Weights of a small audio frame classifier: log mel input, widths [96, 144, 216].
Rows from block 11, named by matrix and row number. Rows with one number belong to one channel. Each number is 500 + 40 x the weight over its row's rms, rounded and kept within 0 to 999. All counts start at 0. Numbers have three digits each. After the name is the row's rms in percent of the matrix's.
# convs0: expand pointwise conv (model.blocks.11.convs.0.weight, 432x144x1, standardized in use), inputs 0-143
# convs1: depthwise width-3 conv (model.blocks.11.convs.1.weight, 432x1x3), a 3 kernel
# convs2: project pointwise conv (model.blocks.11.convs.2.weight, 144x432x1, standardized in use, transposed), outputs 0-143
convs0.271 099:488468529527518459514543497552476504430516412555577572484541503497484542497537500484490482464541448503487489589484461480531524473446487515494496444477490492481509483564519509510506521531446566443403468579455499475464521517540557510504499452571507559512469439559527481553547490489457480498545524519480485495524491625499496482528523523473521523492451415494485414383539502540503500576495546515526459462446540577451496491450466494550532
convs1.271 099:437510526
convs2.271 113:490484404525441417490464487474518444495414538554455443476537486506537481512539506438471505448484444519501501502521524488517460494546552573503544528531473519491510470494436463541437459479499551470621586556556450533479483509521497435519441496502559479528522540449520478524530495538480403519537544583543445552551488478516487469499506520512437529462528483468497414492526507506522480550528547560471543520558467541440530530534475445525490
convs0.272 092:496436505401505581486434470525489473421503460534523480501448503484556504573463516515487521501491508449496483579513504489518433509562513439508479490452476487516455475496500506530549469543449468429415441511511561519504475521540561568536491450504501541496476470515508508507521527458549510430478499489525539457510510568545564523448522535506493451574506456411522476453518475604574499443516483552463451545482486526587540489483470508571439
convs1.272 018:498434480
convs2.272 058:509477408525531543427485572485559467468461543539504496480540478575507556507474511454468484508535535469480553555493477500476520507470491583499432418483509482535533486527414472539563445463493476494408502525521536498581471514482466480434580518492522507553475514453435513518532530511530527542444563516532553527460528564516546516406494541491529429473526484463476471448530459515556459498493456454549486466541572466489448581462493485513483
convs0.273 104:493566475455495501422499482537445470451419601519424474541502520536508466517533429485519508541450511527536471432506553531533520505500409516467470476472432560513532462416461557506495434484571492475505458529519478510405514453540459452440565531508529442528480518508498537496565544505545399535511467496519478525547484516506483535481514497529468476428481526537502524500487579397465517484534540496497476519551490534492549534474532437524536
convs1.273 144:532540546
convs2.273 110:554523541478445542462545530605525494524477482526469403525538510491484456552493531548444486422506568502595493441474454516472518447488514489478453499454530509531477439471474499460469535514519546462460523540591534539509428514511433551522431456442514558470454376466530474422507481493487496458524510477507511543495576498547520515509549523495467486551529458471477461523527521463532530512535466506502468514499463477467564553570518516584515
convs0.274 100:471515526512473499489540492407509537557535518454541521524561537500492539508464529469528508566489545532553570535520533496535510499538502530501550557542527550446529499452438395514496551460441504465483509533466463491388522451428479545490532455555475486442506539486497495504439495484488552476457449513515450520380463513510486497545511525540489511473519543507518472453466551532524531420519556530493476513531430446552448540415462575458540
convs1.274 107:541542536
convs2.274 112:582492547470489449492438451562508442482466503522450514554534484534547554527476500458527508530590499445579474552397498496501562444552511428510498435554489464486467482573539521543438491534488492415487440507542489527608433498540550555487543500492506496521501519486525490538489439542490487480504444540521487438489520515431466481472486529516497552557473491476539446447570464505520513495496454504426551481495546433507547446471501489503462
convs0.275 099:506446544455449556524487516484517506557515443484473501526439525501433488498493458528518487469567519381521470572481567424406446471570545433525576527509540463558492471442536465544483513520513455489462476556493510432513443517509509528509469536483499478500447507474528481495547568522532519457493511480497566569499518523557470573485584446475462480527462497476513479538481468524603479444484515510556468526461595468510535503483460524500463
convs1.275 082:449471463
convs2.275 075:443497429506518544445547509483461459477444512535436444483500466496490499347488460502527503469499488467439493469498537497525481464547490477525473472526497536461575446526511500496480404465504485533586532530540532539480503471523484513495534603458553582536548493485445531465503559490451472542495511489504558465502559448553420490554535522485524505458532476546493484551513529510527463565481493518538478531610548532478520550585500500497553
convs0.276 102:534517411427511526559472417499501504454468546515492503495567571481596537502422471496471483467566423554441510596441562412506418522554530528491533536493493534518426428575489534532492449460430534464500474458523474467444508482489481509527481503520461504464504486514513479479473476522505489475482489457472476454489485569500508524530525542538537500555508510507517520528465489550467468480540526596489486572509539514530539463490478521512609
convs1.276 074:459494556
convs2.276 113:410476453494487455470464452448448528551516488498463440541539524527585481455466507482518494531455515527485599486458535412448406543544491511426513547494495571493484525522452453479524501463539469522564497432485507537486491570480451512526528544479530539501555482552512552479506532515474518525432462554478470512507431435545533497507541544523524491473532495458492499501508451532462503569589482552512517446540434556502434457542556545519556
convs0.277 104:486517460457504492470530450520483497499496496498456494459500582499538517491487462518565501511592500545473466546414451511554501480525395438481448474497414382536544515562474435497520521506511514507510477504474488490523544429505455535493588535487573527561532586560423530471507514512512503478411463414497533490491529500493511469447479501541485538565505579484483555502549449563529474472506578532450465531494493453526520482497487526488525
convs1.277 113:567515508
convs2.277 106:479484509488429418483490481515483505477444523475469484512494529572546560507490466438527503486537512579517511506439468501503465477523458455403516562449494478387480511579466485505505545465458507494541515542539492572526493558546519557422569537518563479573601548491468500481435441538432487447546490464526475511519512539443537460483492543543468547505514478493565480499512475563523523452497535445484464533520492498500515442448468430448469
convs0.278 103:459495495480455497502542587502551532529500519529424581461507456475496448449449496438499527448562582462513479530511468530513494479486549503508491544526546546484543471567444496478521457510474505500447440447456486495499494473458438526513550522382508459505517504411409473454541449462509473524566506515459535521508475466436541523500549496503472469499491562503487527549509532460492619510496481516569557488474544482464541534568593498458478
convs1.278 082:484504567
convs2.278 112:521533504428512388462468445530515526519465561527492506510528412500554460528470413489464502460449520508532490572519438412411593477554547466427535481481490486551546477529534456513531532530520427579507501485492461461515455468570524520490489481484469550520469570600543462468552484523503490521468473478512438472464486575512530504462545533504525515537514527493514494403503469489535471499574479444517473510533472530539528512515534496528538
convs0.279 102:513393508519531567500499503474552504461507518521567457458501464459587523527437506470464526541553518511481426535533478490532465453542513446502504468515489491461535433429487429525528483576467488482423488551534557530561529492500541498535500444464477541499487462530459467522604517488538474417536513464486441510537488541554506545453556520545551413491503505462559466462488436555561501501502415504578431528512472546509511490507506509497461
convs1.279 072:493456553
convs2.279 103:495396513477463487482452487525532456491450479486500450520537460568531500490489448457548494516505542484414442461566547486489460484551540512487479453504466528467479450496563548509500455499457589522505561507521509566564528536499489449542484485477512572500534516460428508492566506474444453424483477511479438443486518473533493495480551512556546462509569484505552468415491490514491509526608462537494452508625538512505532514579456515547506
convs0.280 101:501514569543615511545492542533504454580507486547569482505572467516480489451497492547499488522512445522512444491514537507508504516486494499516513491501462520528532398514423523457536509478493499482525504539470507517483529534482578488438495482488502541440476447527458450430442513424449543516459468435472538556423566496513490445604499505524528581460599399460470493455481529540484560526501546517503477507483473507451524428530478529516488
convs1.280 073:501519567
convs2.280 119:529420512495528474475448473425490542484525532500420514413547516412478442522464432424460542479450530505497533533460471450504464469523489480532516462442513534459474525449555507596571459536523527472530532505519514535556473539534460532505516510476511527545506576498491421534510518558489499494534489514490424462476446553432463549478530482521471442453543575493480451458527524475619470512495464530472483464493520556586517509484535468525519
convs0.281 102:560491497499499575462514483484462459533506533508563509516403486505480520545515449476448515488433491504573548411567465424478529518486516484471486554476520491484447462524530515451517522553536476501536535454553549536537516533531494530511408532573463510480461538477537464532418576526445514452513435438591427491495471519520464520597512578500470566432558490521482539548489469509520473550494506447423487505470495493518527474468481460511527
convs1.281 079:453499550
convs2.281 121:501531551542514500495490471538444481509435460452424501458517504469487514504445503512442475463544434482555411490450497584522457451533454454531484497513511458537454571515449535538474547469455458501504491525540530462516476473517572540470443477468526481586513521506451521503466443480558605537528541449483519504463624505516500510541435472483476551529430499534539517510520515507538523454438443528487558575405467485540490518543472519497532
convs0.282 099:514478497446494551556552543499467442473491478564553507494507437432530516518496558472470538483509482488454473551468449467534411500595519451460462465512485535528448417556485522511531471534435464429427483460530570491530456513478492553541495507542483504486514445524472480587501504417467513456514491501445555509480427549504533485436511520536510506529558482449425541481498514560484454480512551487506509529493580561554539506494479606528470
convs1.282 086:444533523
convs2.282 087:465470444604449476481433556459511457476476498474476512489523528566540535490474506467531435496495503517475491506556533488504556499477519534528529527523473528502465451476490565483464486443473501539489504513452471579509519491516504476473406514486456560518514511499546483389514466515488578591461471520527434522486386497531559514558524505421514476460515495549536541417502498532498541607528459474477486456558486576464533523532489447524566
convs0.283 102:457510469497441550445473482532443515477429503554481442499510471374519479524546554510446399529530563533500520526524535515510447531491610505470549472541446521513472485455540438529481553585476458549473503413544514401495500488487445395482466448520485511467492441521529527501516445487525456507503513479472510546513508500570464489511550569522522450527521523506514503474450534535452514515504504561559536519530484515486507522503494558503579
convs1.283 088:444502541
convs2.283 114:554490600521495486468462457584519558559497470472459500515539493552511489474496486594492446458482427508525414516443512488468459446525501488537541495503552517480521508529469504483476506481498549488514434531432538475485441460499535591520434492464461518500522533479461504483479448474460584466519522511583486519469612451482528517449515487450508537464501521487481406477515507451511553481420475487515497454468542513609533549565546509526540
convs0.284 101:420490467488565548517501511487429441485509495547503493526551473467572542507476496540529460514515446511534532510529432491476498580467498486563569491425446549539540496413530433519508489562486483507451531521514534560506523468533510479456496543519468535462414461568503471468492563492537483428475496433442408557471454515502539552413571565483540429521472476422529501517503481494501513496546523494550456534527506507503546520490482425485549
convs1.284 078:445505542
convs2.284 110:515553479542522548458468463551530470552446488513513469464465474542517409414419499491443458534449485501514460499472480487493435490517497485534450497513578521425530535489509495508482500464442534440528494549535549608558488537536508536465504537448498590549489491414439569460513496477406527487568484475513479518480528472473488474511456530543491524466513476527481413498549491556606535569555472521467478495576510519486530478503503465487490
convs0.285 098:509451533523516410475536537475489486457460519451505539432468505518482539507479532474534546535498434516510493528413528462495524552486544546473476472530454498561475490461576522564442518485444481377542520519488507488490546537513563573504486492513511538541590450525565492550587441518487479471545491499522445418485485543466503404529455550514554496503521467554486435460444545490508497488443439537445509495529462528491479462526466473530566
convs1.285 078:546513550
convs2.285 108:511437516430490432537466508458545514632547512468459471543537393492506512467437495505527552511479470549468521472495531455448456481548504553439476470534544544546454479479503517540530456392464464502511495534513460504458491547495536543544521503473489485537522536541469464461504502520532507523509445519468565431530489471511540469552459536577535477440501519498604537504500448473480515479562543551463503448467454561483429499510566525476450
convs0.286 102:436480548558532476501588435537461457513484500518548564477461454494463551524552520473514507490476445481485490526464429495454594523434443515543532474491477484440539541619520526559485474545505517471502532541485509498527535506546565552546455484549475448526532401494494463453443511412461523516529490467517495502538483509524518472502511461447475565469520434473465455507497573503485529541485569533529556483518496460510491413474518402506462
convs1.286 074:561504467
convs2.286 113:521494502492506519532496483510478433551501518456487467470475486452475510419444466556518534515568509493492506457534513479524453538499472519409458449566501464548496520478530504467512569510482490493535443503506554520481545531539544530569498551502524590527483564604501498507477556516493537527491475385455518445438518466462439443595443487587512482516486474485522549525476417585489487542540508541406500555526463515461453451474491528493509
convs0.287 103:503441537472562475430540469456500557486473485510425471517511543511516515452469502512550499520593483465553470516508561493508472519510503450496520406447480421489574502534559458505541499550465473441518523595485517475502534451571534504519504563537543566513530515563421495521498477591466460467500467487471396538496553515509519476474420498476511449517469508414494466498461484562523501495560518507501520564556457438511511463447481472544462
convs1.287 103:530523442
convs2.287 125:441538457535417452440513445453480378492444454484458435524525444519460464419492490461523476503493529507552570513439537542572537484494484508527524548547540500496493469467449489459407528459513471534518486502526456554474526459522505480524494565505525561554496507487519506429439485474488501561524492534551499519510525441463488459543482512502428595491526475576505493525462550502535557578525528509488476485513509581461468562564552505531501
convs0.288 101:451455592471489529564466499509443501479483462554526542499543470476519551503476468522505510457528547487514506522480490434451520533482507527509466481498536508450542538578554490599564548513488478415485490494564567436492449464521468545470479475496451540520548449530485438525485439490537468459487567453488483492534451571484514545455461551497432479554480441556501512490532424498520553487454478487517412522445416515581476515490556511571488
convs1.288 081:470548540
convs2.288 111:493512486502525379484519544425513581483472476534465489525453518526503490474496506509511520433496533484497506475471509478551413454615517537495526533541476545497435547487486515491447491442476510588528535493529404604494489516504532485476519490508532470421428507516517462463508540507566511541522492511484508519497565487487463525500534486505533475486471579410586543467537573566493462424551570487456534505510503501493539496477488485437570
convs0.289 102:477486469532523546488427481443532467526483544478547472458537489517488545530394581446529497485489512501467545529511429468481502510480543504448529442478452530492584483443492507496555491464530485548476510496555429540444579508442477520472442576469488530500495516474561532464512482533496489559436471500507490547536483468471470469528469563470568460556554414553446555546534469546539545492546572451603533484444456499477497517462490478472481
convs1.289 094:473508563
convs2.289 112:495489485617501567524492521559554478555442468494536512537507517517504524507525602459514469453562502478520450489453543553530542458462527493555487546566600470538448499555486536486471573473506486538468506461600500437536459427472510450497410475496441462445478474462469472433470436510520499533523536520511533502541538476569511503522516459436515464496510437534530526476536481516484498583504432494537548481484544457445483515508485452466485
convs0.290 096:489525502494536528511451518444483516503529519493520513490422505397538521531497490468485517496494482467453568577538487429517434499494484466478482460517421487561499476503539489474563525562453423477464464537486522494498524527519524523474508482506503445427471472571520472543539576536539496457468428512500494518554462549533578502502519570540508489505521456446442556462498466600567493500544513427502484510515472544544523397375555509511489
convs1.290 060:516516434
convs2.290 087:434503433524449540511484527527490485456467493489523555460509518518512464574525462480440423426493489533524448532573499507507506480436505564537443463528526538487538527576509563466503447475548527549528453507573483446510478425535487429488480518543496452563519554516541548496507550531451472590567526532463472547542515512514494473473482509509434533434496496591489470488583500496447463484481471518517430476479533547435495587534494444536472
convs0.291 102:538507489446478540466509470437445577487548497443491541487511486494544446510512441509523494473449446499515499556488534472460437478516521438529476442487495477532509482521542469526529458628437463448487449466500601425549491504568482523542505515548490513497547480550502438519566554473489503464481537451496430492442541546475514523447579577520535506471509497388529472465517524540550506407559491560504521519520460505505473493483512436492527
convs1.291 076:510540444
convs2.291 120:528511437523533511537545447519524446418497499501496491447442510515468516520456556488450557441443497483522452491473459525597542557508556501561474530555494538498497487456447543415514575439522485522552588531470513485513521518487545493448494435496520518477526490506566476475444501498478501540519485503507526457467459509496553478569479524450463455504498448605477542511501491520472523567494394481453464474474514521419534537581504484602484